Weights of a small image flow-matching model: 22.3M parameters, 32-pixel images.
Rows from expert 12 of block 3, named by matrix and row number. Rows with one number belong to one neuron. Each number is 128 + 24 x the weight over its row's rms, rounded and kept within 0 to 255. All counts start at 0. Numbers have three digits each. After the name is the row's rms in percent of the matrix's.
# gate: expert gate (model.blocks.3.mlp.gate, 32x96x384), inputs 64-127
# up: expert up (model.blocks.3.mlp.up, 32x96x384), inputs 64-127
# down: expert down (model.blocks.3.mlp.down, 32x384x96, transposed), outputs 64-127
gate.28 075:092154161161084115137143111159116110155139138103077110123115125175121170096135131099133109102150122136143157148135136113103082138100121127156109102137080138171123162171091123108122185126148134
gate.29 077:126124126094087170130122154107153144157116125143144112057103119133086135134137125132166115106121136144118119153153160121153099139093152112109136172121121119169136127105115134107103130096098126
gate.30 078:126128182140133072108129155167161158098135118078092135117125121120120148155102118102146143112151106147178116125149128128138153166158143106119110133133107097148115093110122100121142192098117125
gate.31 083:121132116119114130157131126150127112121154158171153086123167134147122134113133120125138090118135142118122117059136120128130152114104122107062158130118138151172130146108092127118129168151098123
gate.32 075:130152191122102228110119155132131130136077125139104097121139143128134112142108132173118127125133100164137141146130154172118116111133110163149150158186101105255111109110148127135128123129124104
gate.33 079:136117068136146193114139106148123128112163149165109123147133088110149059142151113123100190103091129122132094130120098076116126077142118158123145157113112138141111149101083111107134143116113137
gate.34 103:145175111112125153132137113142164098110149114173127082182124129125155106153121125151104160151089128121141161161101098088139085103110158151078174137175130151158133151146114136133123150145127111
gate.35 156:139118136138153138108093128135171173126143140108132116122131135125118089128148124113101131120164149100098159148116117124146138102104151142162122153150110137142107138128124108148114215163118148
gate.36 073:132097162171127082148137120133127100135093143117086114148138157149115162135184140163133093121162152140153134102140125102135153105137150088053127183142128151085147138104107099114114158150157148
gate.37 065:147112097118092083128167151139105157129183105107113107124134100151104124126116144121138119107120122155127152087134138145109109126128128076134125116126114128136123085097161126114142130107110117
gate.38 065:120146154127170222122124121171149151121130124130126112063124106151143167136114107148166123157134118193142105115138153124155112142094124157142160144161090113211118126130108131138123136102154146
gate.39 119:105072111170154066133119102152121108148139127106120128174114122149145182142136109132151105100154116138163099090141085135130119108121160064054104136120149171081132144104088158093141110136124119
gate.40 071:148111131137090035128142134120157104140132097095108094123125117151125140087114173151162139145172127108168145109126116120110085157134127066111125103101168116056147111107114115129124087113145149
gate.41 121:159115120128109193130095115133105128135111129138135135133075123147129160146126126130159078119105138075149118143127155132125103090137166154164143103137107113152112163148102159138140110153066147
gate.42 138:118124113150129159128136117131128160147105117146108103131124132121153065122170170150099122087130126127072129212084110124155108134108117129152152131123119148133135120157092127149156174137181102
gate.43 053:097111155108119086114120135201098132132144120066122127099115097148109099141124096126124155122083110164117137156117136137149109144100114117110163133154179118111120090142131140112120126124151161
gate.44 137:115076132140148162156133125069090090089094099157075131113160098134112127132130131153084126096114131115055116081124147153121126127140125130152092116102113109143101081118124118149125105123175145
gate.45 060:098083101109130142085108170144100124114136065120085138108097147143137158145077138105106136151122102153140123085114146126142111151161121152177144102152115132151159093130167116099090185136106117
gate.46 083:145152157129141119132139112191082135172136129150143136136137124124150125170121158140072126146123088100153156138125126096128134139128118124145143141142132134167153125141117106167135169088127081
gate.47 065:113096144148140097080130157125163141116115107113159123106119140129142173118161154152150099179118122114146130112114132136124123155146139119145111125140141134137172143131123151147116191074161097
gate.48 049:131185100106142116100132102107143127142174111112155118140119166126140141158122158161162157139145110108160121083124140114130151145117164124171139182144100169147131116117149120126100157147131101
gate.49 101:127111130147098143115103120139137130124081108108150103102140121113126118128103103119130128145108134149143126099122147220125159083150113160124103097106110130112127131097137131132155144124128140
gate.50 122:152113106120140153132151130107134149075156128139121130111142121110160076135139119125124118163136127117131139132147105117105141149129160135147117104141118100144113112117094145127144155165142120
gate.51 052:135108127107066104133129164106155136130119128105088119128109114115106122136112161111117116138123076120103156134105154151113140075166144136136142130112141099117165122092092156171099097155124116
gate.52 120:115135112140120196139156100064136141136107130175148107094117084124152103120160119134119129136115115087100114191104138129157146143104141135172130117087131143141118148171105155133139177163147141
gate.53 067:143098100155127153141126147121171113108120114171161085174136102089125127121122128157112149067143158091157133141107071099138127078098162135134138110100144177153095105130096145146128129116127121
gate.54 063:100177165153079076121153142161103122144152137088139149153121108148119109159167098163100132150153144145101156095135151144104108120123112098158084126147138105098152138096156095155156164091147123
gate.55 104:101082104136134163104143073092161145102115133120133113151137139122117153132115121130117147114107133098124132065097126143118117127112146159176104127130100174163118148124095151120149137187139148
gate.56 074:115092126126097147121125095133146108133130153123126151113154137117085135160125067143177115145110132139146123126109121160146142091147099153119137123117092136181140114106115101123143185130102120
gate.57 096:150162179135150102118101099186132174136134136057150115113130127105137144121150128127136134124166133127133110110123144119144156125134119140091128164149111153132108171110112135134125139124109145
gate.58 147:122098156130132182120123109130145155094115140137103143157132129124116160115187101096119082111138139118114121149100110137125142117098155166103137154123128145164122147124124136113145073139058165
gate.59 099:150125106149059046113157133093151129113144161092124125103129148144140098133154186143126132137078126097134139129140115123133094136127142076171074123102136079053147128099117104124123092162146136
gate.60 104:128098125121176127105143151149143149145158150092114129108133122126116050145128119150117118149164108102129179160136126093116132154142127122174145103153142124130128116085099118152125115105069136
gate.61 119:107091127139137154121148111109144164120075151172112120102094132096130110140134115118132121098080141143127123174117108149163134141126137164080163151126107132139161156144116157106140107175179118
gate.62 137:147108120131151185102120135131125122119074116121150117098126083128143123128099062109123122168102127118102104060141157116121116112103139152116159123121105100128122134114096144112135141128140166
gate.63 070:095083148117189121150149103142125146146081133118158136108154119130118139146121172092124173162178112113115091138145127124105078134113129144124122145181107133187150095130084090138137139097118116
gate.64 057:150129188153135117138144134192145122144119113098134113096141115138153147150138110110149134110097090139098142160169146112119128143127126116088105116146174130112141131133139094168151119108063107
gate.65 084:123126112104166096143120127103110142110168160073146128129132128130127067130133130133176162128139111106132132143135113154145142138116103107141128127112140146092122116129115096116138114166126126
gate.66 087:113107122154069100133130119150140144122077133108172138120143130117158103130152076108150118152106136116144111086133119186131159090128111115128134117072112149086127127107090153148142166118110148
gate.67 068:130130099139103110152151149110152107077183170132127167162125129114141079135091127121135134132112115138143174131125129159110078095129111104160115085111157103071108111095130104144159103147102122
gate.68 058:137118167133133149139080111164118145136088105050125149154147152137115139154124116129118118171149172125144082119116121134109140131168114106087100114129142162129110145113117102145138132138087132
gate.69 084:112171150110152150119139111118074103125100128143091130118102132136142169144127117179144139127135104139098093130161163134151113139140122144174117153102107119179139115173185112132101149110155151
gate.70 093:143110130135192127145111130126164135141125144088141123144156110140133158134128113133151139120139144118172093121093122127151133093132166128060123129127125167069124154095095129134125110096090160
gate.71 051:120089162106122173107140104121138117141121155061114145116184128112134069124099111104115157154074134126112146130113147101126113147115108097110114123112120162133123118128082119137116035124125111
gate.72 080:150120071135103135140152149119125059152160126139097150133115120149134124137095103185139097076104096118163132129152148167118126105167136104149116103106139120112160104153136101103122139115144143
gate.73 098:152142099126145179157137141141112106101136135142121130160068122130143080125117143124096121124131109085119146117150126105129111099111092148066192124131129111125108080151096122147160078085087133
gate.74 117:120062110126122172111114132117142123080143127120137137138134115111141126123109070097139107114126137146083121139084138151132143112120115148076126121093113129171108112071106121144135158147135168
gate.75 185:120109117157096143116138144104135102138164165121131147118144141139113153160090138127148162119117117155131115108162130169107119099138121119160107143110143109130143101116134123101134099128156118
gate.76 057:142144130151116128140107061127159099130111117095142131085169142168118155114156127124137127153106115106147131122142146165136103123150158102130119130124137150162166100161111097139138113129127129
gate.77 056:143103179142109136158132159115120127173110117104145123125146105107138151129163120161148115115116142124159145089171120142112111095131087090165133117168154114160138115153134120109096109177105170
gate.78 100:132131100159117049122141128116151138116106145129099117167123154143154124106119137121112140131103098135144112130146108134131129142153151089157074106094142122036143128090096157122116158150179163
gate.79 114:127119129138127134091132128158140207086130115116093139140162132116155115137101076114149126108133136104125109142139117165112117119135130109091132104132134133135114102097138101130130161124090158
gate.80 224:114160092159123166154139087089123129119110129162119103119127120125130119131144123135091168125101100141118157180121124134156119158109158138141143104110118133131128119160095148134120136155162137
gate.81 088:120130131124131153126132156124153151068119120115141072146120106124152097099171116166123121121137163088147139164096105105133142106132162162103159123112126141119170152127081139127140070191105117
gate.82 053:110116155128111138152096113102116106126123109096108100095098148121113083140112137152137148132134118083175135147139123119170123099112102092131116146139138100125153105074141108114124092107141110
gate.83 086:105132127162133102139145158148124146124092130132175100150134129115129071116119143093167149159122124098153128108132149134127125104122149138108097143110126151068124161087133125127099127118108101
gate.84 126:116128097160159105108133134133135176113158154135147112124125085099150190091143167116137135144095147057154091173092112128137157118113155111116103114096139124110123149161132169142153173100152125
gate.85 094:144090138147115145135125119176133114149129178140148114136117133094131036120172145143123095146106139111166114200130134137127112116143149134154123137130156101128129131127152112144171097131124100
gate.86 067:080139151135151150094135155134118180135112156142160103061132127118166161109136127122119127115145139163114112154135104146143116126119136140083121097114087176109116101149119132101135152116124125
gate.87 092:131161130117104199140153036119155117111104111129120129104145127161112122138125167139105136152142116129137113144150183147105114139118158148153141162152125134182139153147098112144121103066111123
gate.88 138:146128116141145091108085146151144167114130118089168125144132113120148146137124109143147129149115136146133130054106098117118114104134145106092141095138116157108143147133136144104146155101141130
gate.89 081:110156170172140130137137058159103142103129140109186122125146095157133203113126125123129128147134157136120109117113118090120123131122167138143104155127121115133110172103134128096123215097146129
gate.90 119:105141104132143183138148126063138138159135145130123112095119131114124058111139110123105147165091116106153150187147136116140114147109125133176111127108149110132125161105094163123111163212155133
gate.91 134:141123126123115162111102124141151188102127126143146102153129100094130155134129064166138154132126169087102105139112127129132129107087131152107137117127129167150102132133112123137126122139080175
gate.92 087:154111128109170156130131154150118143119071156122150130087119129117154064147110085104102116102166142161117112090155162125117084121145115128121122106124120103119115103111110107103124126117130153
up.28 072:140103091156139108132151141152121182113160152137126141114115128105147122109146140143151144148111155102126132165108123106174180100120136160110146106104116155134152166138101159117129163133103114
up.29 070:131128153115092123122151159089114112114110127085097136103138126143127103132105145127120119171086101138060102115144151187092105122138114107099133125127152088103163108094151133120169084110122128
up.30 069:102101072135120124118148102114129151143140111157135090134146150090121125118158136129139116112125166093129115177119125079131117091123118149130150109102103133092122183094100155159178148130122098
up.31 110:137188134166133104139104078090155133147196129108184131151119133164121095106149217162127138133145140106148172196118118135121141168104137124163127116138140144125133153173137142149120114129139092
up.32 089:126171196111075121122101075180098140151148132109171096125115125112121105139134131133126137136138142131123115130123162083134125143092146111138140117184108132189108154136112124106109123125169119
up.33 073:156133085118111192139158113137119131138170108161170112143101086144182089139129136141126130122110161102105115170119127075151105068142089154088133128143111141152107135117089140141147138107107115
up.34 107:148097171160160153161112135131132160145089110119135121129119118101141172108133105122120109124135123117130148176155159118134155141117148126139119107141139151176100135153120119124168100098106135
up.35 154:122126139138110187122111129106155158112115134143126122134130157128129087136141130119112129152146122112071132109144107146147127151113118139169123151117112112157124127103137115128134172168153143
up.36 076:126137132133116192149107111127098132149116115153122074101123099123156159121138154100094124119118131093103111173134158104163138149110149151130127140131123101160106134135103130156144172131105123
up.37 061:101139120145113066149118098101161140098151153133160143199112133120125144164127179149121099112128147135131157149128094123155096158147126118189129118105139156141123150129080124147173170136145118
up.38 061:132134177134102088086121134101147141134163126074102146120110113120122175132122121122097127109117113157103122036133136130126106124135097106137104142108145104117155099132087128140143119120179147
up.39 134:138165141105101077113107107167143175150147112098171112151108155111135141128145142125101123125136134138125174092109118094144118132121124120102165128140097156130099182153130126172119109117145134
up.40 080:131147158084110206149125134133072125116128128150156129109121156082105113143123109158157122098112155128121111179105110127135172140114118142130164142138111130201124133161135121130129116156089125
up.41 108:150133130142151156120128114148124122144123121129171102127097089112138156134156144148125113109124149075134148153075127120153128166124138151148158118140082141178105163161080163152132170153105138
up.42 144:162129119104117141117122145140135137142145139120136146105139107118136146126109149115122126169145128117121149116178101112121117112145154141146098119143139103155142114110142141137111125124103135
up.43 063:092110134132130118159142116107125110088159126121094151158128120129123166096113134148113119107130105154138152187135140134138152156157112142156094121121154134124121103155142108149102105126130134
up.44 113:133158191121130177111124142166121095128114105096098137119130167158117108134122163153126149124151109153170125106166145148121098165143134151131142139163111110192140128160123105140112081092102117
up.45 062:139130136129156118122143127147136095148110133123097140143103103126120137139126109150157109136162142128135173140154121140110113099135111088132113105174116123160148110135149064106124115129124107
up.46 074:107131159125069058144128135137121091114113115114088138107133115137100121161145191125139129095146111150126134093154165114118094104129135120093105151124123092130153121112145135147139073124124098
up.47 075:127094093129141151136115139136105168095117140114140119095126083118125140150132150076111129133141166086116097119105128130154141119139149141101126132122115152138074158123120086123143187137153137
up.48 053:112101086100128125133136104126149087144144110150123139142091106129143120128101108068160135138130136140119105108123097109087124126167140137139120139129103135116146098142152118108121147094105112
up.49 107:132126143125089176128131144058159130120086101125123128126152148127133131140153145143170106157147149092122118107138141165119169138077149177152111120099118131119125136127120139128112132169106145
up.50 091:141167107120170149123135096140128135083163141138163110122127130123150159102147126127112117136141126075108162139098120125153170131100169164149107129127117132135117108149096135113136198137152126
up.51 062:129096047161137078126127096118118143074109116158152105111118148151134075103141140087104098140083166101184153169137141144137113123111120166170117127118172095083127125151159165157181112123094107
up.52 144:156122148146120149146119157152137116134150135146116145133156138141131133140102113158123110159131135141174143140131124109108125169151162142180088127158145136125120100128153128110111151073149142
up.53 075:134142156106167160104113093125104145153151118114111137071121106169137208102138139146178099128138142132137115105144133143132144137119124114100113142154118115149164167130148127110118063108113134
up.54 070:132114124117152067149114120139094111102101142106135119052157111094135135124112117099137157094139138123120118147132106101150154089142143128113161124120114162103110132148119140141150110142138186
up.55 091:145139165119075137151108151151090112168112104152100181120115137129123108136119147172129092145135105167139133160144158149136145122128109133085127163118139076180129113141149106147102099108146091
up.56 077:146130137138095129155123128116165132094180143090154123101114145153133128138171102153161136166144185141111144134116130153148178146081109113152124131102121130122131177124130149146147138156110121
up.57 096:128175147140116178123116122141143159089091134108128099126131139140126104131184152163137138146134136124110149169139146162123096147101128128177130127117118099155145086171154136117145161129126131
up.58 159:111125137149125056094151168123136129123120133130142139057107135140136138115101138127132136109112116171140087090152126120107120139142104104151138092125134136114135127091084147117139180154166120
up.59 096:138128104144125019120120133161141115134106123107114128123131139103145121129136154094112132135120105126159122097161128128134094134149124057118121125125154136045129128107160142120123102149143143
up.60 093:131150137141057171135151120094120168095091119103126130144144111149124153125137127124140095129139133112144136135107104229129110124097149153087135109119142129158107123130155147129163094126126115
up.61 117:115103112118145050108136138115127163133121114137155086125124138100118084118151156133126112090110153142100116167116104135164139134134121114060160142095113158105140151126126126105127107157136109
up.62 095:100134135149165121143131133085143114138175137115104149085145136149159109149131147114151137140146122136147108161130148116140088136154119105162124115148139146133129124126144106113118130121124108
up.63 078:142133087112130113116139125149121087160154122113100110109128125140111146132111122071114132161103112169171111046132163128125124100129075148156062160127125099105138104111114100118119163140124116
up.64 069:119152113112149118110105086128129172178109168106115103132127131135131143113142129146127116147184141162119175069111137130159146136137096134206098094097100102103142134128178148114141163057141132
up.65 083:132131114148081204128118118135138147117144179142135149156111133118135150136128110145119110135118141143118146169098135155129095115084138147108148128114125121237124076162133119107153064138105138
up.66 083:117130128128069190131135126128130124091115125167140137146143111142119092129107115150141151147107134117149123083095127194128165138136126168157138129085111099143129130121112121139142178140132132
up.67 072:146127147114083192138162131150130128131135074163121132110144127132138094149111121156122099143138113116116150160168114172159132179119146144144105129170121124157157139127134130154145146159162125
up.68 070:156123109125099146143119136125130145153159104141087126121139151137107134145135136127172090095112098139115104130129187127136126129099119129135118150145102143152150132147094115126162124177116125
up.69 086:134103125129192123145142130128165159093142128157159109109145128131118166120135130087158127079096155112147114164073130112148178114082142140107165135111143185130119157142109163106144153120087143
up.70 079:136104145127020199144112133116128155115126115151145139159128153137142113145094149163111127112114123136146146169101123192097077160144105142130139108140063093201135100179182159124112115138162102
up.71 069:078142151146138122125140117152154148111159097118142129125135175149120109126149127097098175120143106147130158114110103113122169164091125134127143118151149143131102157122101158142161084132129146
up.72 069:112153091143101088151120119084137134091137166151169107157136136103160136127129143119154124091136151125148120081092090121139153127078134104129127151107137135059104128121109119098111158104129119
up.73 074:104142179096125127114128154109141086149100114082084149104142141141136130111118125105151145122130085149156140114115109155139109126138155113149126127150133083095123101152173097137128093148162120
up.74 101:112099116151144148120104111132124149109160126135188099135142103099113172147133078118141135129114152135065114124098120151149163118109144152046150091119108164181099126090097158126164155121124153
up.75 183:121188124094150063108138128139122140117121123142121105161106130143113123124147150118121121092128128153141140150127142068137125083128130047115150128128135121059127116126111120145096117110107143
up.76 082:099119135125084129130117114124150137151113149127092140157136134144099161126137105101131144161136127158153095062140141114106100140169128141119117104100141127114123121121149117147118162140131142
up.77 066:117171112118117142133118131091155116115118163092120139123151117156089172098146136117103137138125107128166135114105163166125094159139121122162110160123148108181120124148109100074102152147169142
up.78 109:144130149137145221136106129115110145141065127158106127107121111129127160131112107133085108124145142136079102154132141156111137128094136183143098156134107124165106113113144135096105145116113111
up.79 096:147137153107102180133153181123127070100098113117089144137123128140134127124145199163127157153136092160145155150126145110096115146130137140139119113126157132138160099123139130100097062115114124
up.80 234:075110111149133131120131129111107134074116127135124110161118123088112132104129158124073146103106111101071142073121104140139131119132093121152107099111126114123099098126062122151158108133135117
up.81 078:131086107141160120144117159141087105173092140138141145114145130143114096136100122107098135128143080182111096094123156136104101108122147141113125169128118134151117088118188170130118174079113122
up.82 071:110125173139107105153095151124153171112121109110117122111118186145124092151144124135108114136119151183162169139148111137130085154123135169097153127121151141129106151095146131127114109152101120
up.83 089:131150122091083147131111141140091111134060088162084118115104142144127121139111151129102091132146127138121128133154131150109113144130133181137117160125123085117147103138131140130111089095144130
up.84 149:110124140151120080116117121148146168146124146113135110114129151141140044129130133101128126200149100115138114146143135114129103154111130129144099111160128108099099150103096128096124203135108132
up.85 078:115132093139111165141133164159144125121145157183166110105134129126162080134168102116104143168093111094137121197131128094166134136111146171136140109112124162125129158129130152134136163134160124
up.86 070:132128161117116122121094130153136095103102130115084115151151173123114138160132143122128091158150114112074120108158162178106126117144113130103166135124127112127133123099166093145157136144115178
up.87 080:124137160081174073151131131157123095169127144109100150107121131161130110116090134102129109138150112149135109119151131100124109098117130105143107153147109148106135136120162135141118135080108131
up.88 157:105100136126134162139138111066123099125119158135116144108094167135119200125165149106098120088112119105130115193125140114148135156122126149169120118130130121158130111126115119124147088154141123
up.89 081:132111172106138103091115115133136127124154114125081165137142138121115105147147122116131128150119121140109120104131136145129150167132144108081125123135159132140147084095155110128115046093100151
up.90 098:124126100096179154128127115084114147127132126179106128134123116091133138106188133105110123119130170098166148159104104117145194112111150146127125116095119171147128138113083153134116092155101134
up.91 158:121156096131137154152139156096118101134116091167086115132097124148126121146127142134110153105071123122089098182134119133130131107141117115168132117133145092110113110167118119124130122145107140
up.92 073:118128128142121141123134104122139166135138155139198109123139157127107076134147101091118095132137134112115130109070122157149130128094156172095136123119102146136164131121124133118103175150147153
down.28 091:107145165171107098118129116139164073121092122171148118129129127147121080145165173098097131157116133126169138117110139151131086179111163111109116122133118117139122112077121148079125110136112170
down.29 093:142118137102114187147142137125134126157048146110160109117113126130113147129127140155111168161112094121105142137135121104122138132126122142062148131098136172083149117175097134110177120147116124
down.30 085:116144128156149083140127160126101132153202153137077124121119123142184140107123090075142085158130100152145094133176123123140126127166130144154116151098141162165137135168112125135149142113146100
down.31 099:129099178123111126109123114149119123150143134104175161110118128133121094171145185149138099117106117139129127132144128140116130130172104130135109107148105129108164097121090129162144117128101108
down.32 090:143153127106150148112101128111114141133128161111125138118126122112109153121144129131105144108126118146118121120091116121106163162118148137140124130081116121098137112124167110131113138110148140
down.33 084:105101104129096139166102139153124133142086098078143116145144138117151118095130165183110159150142116142140142149150102119131126167116136143088119161159149134168144131147148113188163101126093087
down.34 097:146135151146107147131112144126128111139105175095153112127126114134124131134144130105095109144086106122175105128124099156144130079087098151156095100093151146100111155132129135153128109130125152
down.35 135:131114119149121107141147124138133132167151148148077130150140126101119212135093134104113116135100149160152196147129125162117169104132160123128124155126126121129117120130123143128135182102142116
down.36 084:126126149148145105107110132121129168084107112134140126115099106120167109110130127101113154126105130145132115135147177123110121110076125135133130155127130136112155113136122155140134113110149113
down.37 082:094128142108113120144122110156122112139153115147145135137124152164132110147089138081133096137135112127140131076121115104111165079144102083118108165110161103132136125146128119149114142137119136
down.38 082:149123127121127128156125125136126117132114113131147144100145123120122109146132107181123110102129093095122130121148161146142126118132130174078161136131125134096119107112092123097135123119153119
down.39 109:127141142093043152122121139104116134139138109113156132199116147139125177096122107117124167137136148102137154189145126116123128139125117140072098128127116118145126091213150106135118125162136147
down.40 087:133124160123167146122125174153091156131084140165124106122117127145148172123136130106106102169129122133111141139119145158104132171138112070097118088090143138064068082122064137142103131082118146
down.41 107:139119113112114170120123114158144120115078123116118138183142131123109122125101127106136156115163167090123116085102087115124151138132145120114181164135103128178120141124192104122118111137165115
down.42 122:125150110132143136103131105109120098095177102140127145211120153079194186132108111095135082099143124117168115082134158112128165106111113143220157134120112178119141127146133135121113102109144129
down.43 079:098146119128110154137147146103135110113113178115136110152111137128134109139113106095087133130165152127138124104134143095129102098133151130089142131134137135131125126147142148150139136152152162
down.44 115:123117120130085149130130113133113132132128130163172121097078122126121120140171174154163134120157111125170107134157141111148143118160137123092114085121129142163131106125119131089093071104117131
down.45 082:105136127140124092127143159092132119108089120116118138106133124118133118157114155119112155089144103159132148124138123134117156139101118121122156079139162125169138080124099139155132127119127121
down.46 087:132100096117102155090141151132126103096159132146106115129129095168111140158119103098129131134133099106110148113126146156130127123108116071099101111112106113110124138109174124148085160106150081
down.47 084:126112128141158087127160153135138108096117122171142102101083109140099109111130112102106128172117144093126119087113126133140117161094161149115113110132124146127135109094076094081120108132141163
down.48 078:083118148134129104163117122155078140111095161110118121187156093123143161119144110106140158140111146138082110139145107132172154147092179140170157087084114114124144143131143154113141116152144132
down.49 097:116140164137092154126119121120126098095105150126114098149148122082140162107143164136117121137156114133153155115102113100124107128108137138121139111148140106153139127142108121128136127151156142
down.50 114:124119086120100132131129129141149109151145137103160169202137145098097091145131088094103133060105132139128134079150121104108110104111127129164130113117137129170153099145146162120125104174080132
down.51 081:163134104141136114132114138103132131163129110122137140087058093122111137113165139112143148127108133138138082125111108091127155122112136112134092154148126130131121137142141098156125122135077140
down.52 116:153158147127128128143163129145125110108156138119115132152089132106142156156149144123118113119141123156154155149130155149112131140115130106144130174104121166155146142145132123098139116108127103
down.53 085:122146147104113104103118142118140131139139160118105109141105141129121184121121160116111092127125134101100136166128098121086117141135112145099144127129125120124125126097116125140141111126170141
down.54 085:138131141149112140127124157175117110146132130157135124150113144129152148126105101119100134184125190142129172144114190144144159123117107129149112060139138139148085132132096143111130129110134132
down.55 104:128099123149141059155147126109137152094136109143106154097157127101140164094135138145141091132124101161128148157134122118158111128132133115124114159093126141131125116052156144117166107092091120
down.56 082:116144115131076109146114160130141083092138134174111139132107166123135082150150123156032120150097117159074128145139131126158139109129135128092106117138115122141139128137098133106106147133131121
down.57 100:122129141106173104109143118161148130137127143156088114084146112123116135135114192160116078170114112137069154058097140129142112129132128110109101146116147139089140160075106156158128105105170132
down.58 138:099122144141161118115150125107133106126135132183088101117099112131148148141116151137103098132120140134117140060139137113174098107130114133106094134109140097094140155118079157123115115130135136
down.59 093:138096136125133059126134128162157135142097146094115138120144125195115071142139148119170132097060130136121095107147129136127134152109134152114113166132117161164103112100143094141138123116131139
down.60 095:118087152162139114120126089154128178155106144111115106162114109113148232157104148118104123138160115123155182075118149128153101124139113141121117120129099096151119160153095133136097140129124148
down.61 122:113104146092139152136118112116124137160081128110154119117157120145107089135142069163162171100141122111093122119119128150112104113137148095076121149151122120141158113115139137146131119179127102
down.62 118:155130111140102162126124134138111131092161125124155102106129112167121152109125142086126114158117122128171093157182118157145116139147142127130155118129141151127147109148115098115142160109119190
down.63 092:117150098094079123142121106110110119095152109094116131138123141123124128170151087080169150093075140121148167140143144119155145152128109119130136169133141125157113159115182126120143112163106110
down.64 082:177134125140151155154147095147113126122136100135083135149137134131130143142141152061186111160126147139149119093149131125104098088140175117103120109102102132124134134137117118102208117081149111
down.65 088:145110144090135116131108129137138133131102155129137100089172142115147152137120131177162131156116140145096150152118114117114108182168134105141112141093143110076110137121054154126110121156133113
down.66 083:156148166146103152134138134137114154118142138134087133109087131155100131123147178141132130178109138164125164137126119154161150112121118096106117147145128113125144116095144161128164118100157139
down.67 085:129121157126079189143075129077121143142104127166153129169127137138140109116101129099113165119179149149135122197175130118109144088096120095132114137072160136162135163182104097121118116156140117
down.68 081:127114127111155145143165115091136130152115109068147109127141112110103159135139121178160155159137107142096157098118101141119127153088143091144162186084120120138101149165142131109111163110122135
down.69 099:151132145151113089108105107130122089129145121184087138122153134094124174144113174125134111183123136128163141090103141105163123129139102139168124098123120136135097174112141128132108117105110146
down.70 100:121128167141150108126126090143123107144151163137134138133106093121118131170136143122135117155091141169116141057089147137118102092132080100141100101129119133116111140078125136143121125135157134
down.71 079:160123104128152121098111117123102109156111147119157136126107152162153081148122149148151153096136131128130106126115112139122126107113123105096143134124127160131107161123151091138140154164154100
down.72 090:127151099136172078146158113127142095115104169164082140078098139114173134118116150176116083136116112097114133092092112120167093108152107152152136079111138158123139109111151182087146136060142134
down.73 094:089135110118117140154131117143132120137145126176161116114135139148121092117142067127128125140133126114145117118114148153107109125153131118137156107132152116113136121153105118110092185150114128
down.74 107:109136145104079145113107125144107118141109133112109167130155157161127076108144137136123134113128153178107123170161126140150139111126163134114139150123145089111136142150119150149107151155136122
down.75 124:136110141146158130148121162157136105144111176128134115123120128126131147118159130121124129145125131168142123181134170108128171158132137136150104101096113133173122134106108131125141128130158152
down.76 088:113134132139129099125112090174117155106163162075110180140087092123135093111123100114111128105119127108163142140118123096115139110117138153138151124078121161086130123152148155139143138173101145
down.77 083:123130146126106148112144132126165113132162131072159122144141106168125113141151134152128174120068123107136114110151113123112107087151143087119144147125126120138120104149156145147098121164102096
down.78 093:129138147140162153112134144138137106135144127117148109094128130141085107176118112128106084150120099115130130144101131150119098099126115120136129128099120135019142130121115104132121157145118112
down.79 105:144117124126068141113145127109096123147073120157159103111109103123126185130153105174128124115093129088104104065145154141126137129123133120147156136163109138094121125114083148127125132115160134
down.80 172:118111110116147192101129113104131142158135126133108117151146127151102117159105139100120142159138134151067091131156134117148095154112139120148152126143119091106103134200192123156114179163143125
down.81 092:134163104172114111134144139140146175151146109088145116113139145116120172115140133137102088098116107122138141109127134138125089148094167155107132115126156098120109113129150103089107185088117134
down.82 083:115160135141164112104123134142144114114163126123114142143127136165138122125134099113106093135126134103124102160133086069120154130104114106125134122168177141132109151137128099162117143138089095
down.83 088:123113126106119142104124167093160087127101128126090120121128131105125089066119148086136120183143118126179094181067100118105129103084102106157130126131151140089155124155164113160108142102152099
down.84 128:135116065115107075122106110097128130150169121150151113139115138092144117133123106056099142134103124127106129119178150122105114142138108147135150151111125130133142110173115148119111162120103161
down.85 095:141130133092095124148108118177146130141157162102159091174155135124133174139130138142111153114085143146122177152125108159131162123160138106128129162147122108086123113168084127108142130111134124
down.86 082:123174136127140106133130105143133153091137148115118132123132129128167144111161159114111122160108142152112142163093135161140166107113111089130110126156121109117112136084122111153140116088128137
down.87 086:113104112119172146129117140136110092130179111159092140113161131126112091129135076196144125154112111129113137071113131106141118124138142147149145124127098124121170116137141120117124081162128080
down.88 133:163125148133106158151124114087087117077138127100120102116114127109146206094148196123110106153151122130151129140115140146154132121158180160142149128145122143153127099126120117102128119103156175
down.89 092:149180103114125118096112121086155144145143098187103148116154079150149147156105166106140144137155106143160093158156115102157108144105115113172105141133126152133127122134144103109126143171101151
down.90 106:133166102121153145120159154140135131135129137144155133159161139141109059150125114134107146125120109127117120078144187106127083101115134116158124161133141132123151159076108117121117159137120136
down.91 141:141151044136154110123134130179133113102155146114094115141144143108121149160120166133128095131097141132118133113140162126130120126123136157139103140091110110153141116103154135109165166121131130
down.92 085:136117167096131155110111126096113123125109139083110150182169134114140134132091066109155145113131130092103172159130112140120157115121159120124102174099091113136104133109144162130154086144138101